A small image classifier, trained from scratch.
Data: trained on rendered roads seen from a driver's seat, with toy cars, trees and houses, 10.4 epochs.
Rows from block 3 of a small image classifier, named by matrix and row number. Rows with one number belong to one channel. Each number is 128 + 24 x the weight over its row's rms, rounded and kept within 0 to 255. All counts start at 0. Numbers have three digits each.
Before each channel's rows are labels from the 100 images, of 14976, where the channel reaches its highest value: "strongest on" is what is common among them; "place" is the part of the image that holds the peak. Only what is clearly more common there than usual is listed. The data: rendered roads seen from a driver's seat, with toy cars, trees and houses.
# convs1: 3x3 conv (model.blocks.3.convs.1.weight, 32x32x3x3, each kernel summed), inputs 0-31
# convs2: expand pointwise conv (model.blocks.3.convs.2.weight, 128x32x1x1, transposed), outputs 0-63

strongest on: dusk
place: middle right; centre
convs1.0:138098151128080091103141128086107096130101126120100172128157153091132136107147128112122128104096
convs2.0:084128128128128128128091128128128128158128128154128084128128128128128128128128128201180128128076128128185128128057190096128128128078088183128128128128061128128128070164128128128128093128128128

strongest on: dusk; solid white line
place: bottom centre; bottom left
convs1.14:124088123112186117136123130150127169115168139140158136127088087158132129123119081132107128101131
convs2.14:169128128128093128128193166128128128128128128128155101103128128128128128128168128128128128128128176166128128128158128182128097128161128128128166128128091128128128198128128128066128128128149128

strongest on: crossing stripes
place: centre
convs1.4:128121118119130169138094116093119119128090119168117098115174087089092140128112142121093109144146
convs2.4:128128128128160159190128128128128128128080069128128108177128128128100128128128081128080128166128128128128128128128128128128128128128128097128128128079128128158128107175060128128128128128128128

strongest on: dusk
place: middle left; middle right
convs1.8:155143131133057147106100134117136091144086124124125137125147158089128128137118123145098099173128
convs2.8:085128128170128081128128128100163097128088128128128128174128157068171128074128109128156128085128065128196110128128174128128128128128128128128128128128174169128128128128128128128128155128128111

strongest on: crossing stripes; dashed white line
place: centre
convs1.30:115132136127088090108132130128128097086084094136089128110157151084137140130145175138136124144150
convs2.30:096128184128128128128128128128128128128128128128128128171128159165128128128094128202128128128094128128128128128128185085074154128128128128128128128128157094128128128128128128128101074128128062

strongest on: crossing stripes; dusk
place: centre
convs1.16:097128136113141149108108150177139130130129115116125128109128128188101114096118111128121205116119
convs2.16:128128128128063128179128128128084128102128128128128128128106128128128128128167128128128156182104183160128128128128128178128128128128128128128128178182128128169128128165128084080128128157128128

strongest on: dashed white line
place: bottom centre
convs1.29:114164102138162118136117146138148157101151100156120104106188115146108103145087158107115138118112
convs2.29:128128128128104128128128128128189128128178128128128082128128188196128128128172128128085128128128128128128128128128128164128089128128128128128128128128128128147128128128128079128093128128128128

strongest on: dusk; solid white line; bends right
place: bottom centre
convs1.6:120088123112151109141154121140128146092167134152137133126080085154134132131129074142090128095133
convs2.6:128128128128128128128128158175128128094128128159128128128128128174128073128168168128096128128128128128074066128159128168128128128163154128128128128156090128160128185128128128128128128128128128

strongest on: bends right; solid white line
place: centre; bottom centre
convs1.2:134153119180147081163167108128099135140130142145139074113123124116117165094131151124151106116126
convs2.2:128128128069128128128153128167090182128128128128128082128128128128096128128128128128128128128128088128080128084178093128128067128157128128128128128128128066066128128128128104128072128128128128

strongest on: dusk
place: middle left; centre
convs1.18:159138144126041146116115139134167088166103121128124154128150147137128137145128133159113134140141
convs2.18:128128145170128083128088128128128128128090128128128200128128128077128128088128128128181128087128086128182096128128128128128128128128128179190128128128169197128128128128128163172157128128128128

strongest on: dusk; line: no line
place: top right
convs1.3:150101142137150143142137140137136139141128125128128156202082153146161174135169118130158128133138
convs2.3:128128128128128078128171152157128128160128128172212128080128128128128128128128128128128169128128128128085094128128145128086128156128141177128128128128128128112128128128141128128128128128128128

strongest on: solid white line; bends right
place: bottom centre; centre
convs1.9:159138128151184139141144140157148130108168113155167123121110103181117143141094123128116139091125
convs2.9:128128128128128128159128128171128128171128128128128128103099128128091128128175128128143128162161128180128185128179128128128082128179128128111067173128151128084128128128175187128128128128165128

strongest on: dashed white line; dusk
place: bottom centre
convs1.22:162096141097138135090119098128118168128139130144100169162089153113153124123174096131133128150119
convs2.22:153128085128080128128128205128128108128128128166128128073128128128128128128128128128128093128128128128128128174128128154090128153128128128128152078128128128128128128074128128128128168185128128

strongest on: double yellow line; dusk
place: bottom centre; bottom left
convs1.21:137111113142181113160156114134152128140183128142164133126104123146118188158124115155115115110121
convs2.21:128149128155128075128128128128128128128128128128171128087071097143128056128128128151128189128128128128128164128128128128128128128160128128098084128128128091128128159128128128162128159128128094

strongest on: dusk
place: bottom centre
convs1.12:109128125134114154104124146188134101136102112092143121151132143171120100104113118110119189153114
convs2.12:128077204128128128180128128128087128128128128128128128128128128128128128128177128128128128174128128128106074128128128128128186128128128089128128128169128157227128128193128105128128128186128128

strongest on: dusk
place: top right
convs1.24:128128159139115146142125117071106136145138118128124196145147141078141148105133109158136128110090
convs2.24:128128128155097079128128128128128128171166128128177087128128128128128128090079069128128167095128128128128128128128159087128128165128128128069128128128080128100128128128128128128157128075072128

strongest on: dashed white line; dusk
place: bottom centre; bottom left
convs1.28:155141106109115127114089107101161184111137117175067132109135114121115123167137137121145124128130
convs2.28:153180128128100108102171183172149128128128128192128161128128128128128128128128128158128128128094128147128128170128128128128080084128083128100128128128128128128147128093091128128128128128128128

strongest on: dusk; solid white line; bends right
place: bottom centre
convs1.10:135107114136185112136145127147162165115159134154151134128102102193128156138128098154112138113127
convs2.10:128128128128128128162128128155128128090128128128128128128071128154128068128128128077128128183128128128128128128209128139128128128128128128128128128128128128128165180128103128128128175165128128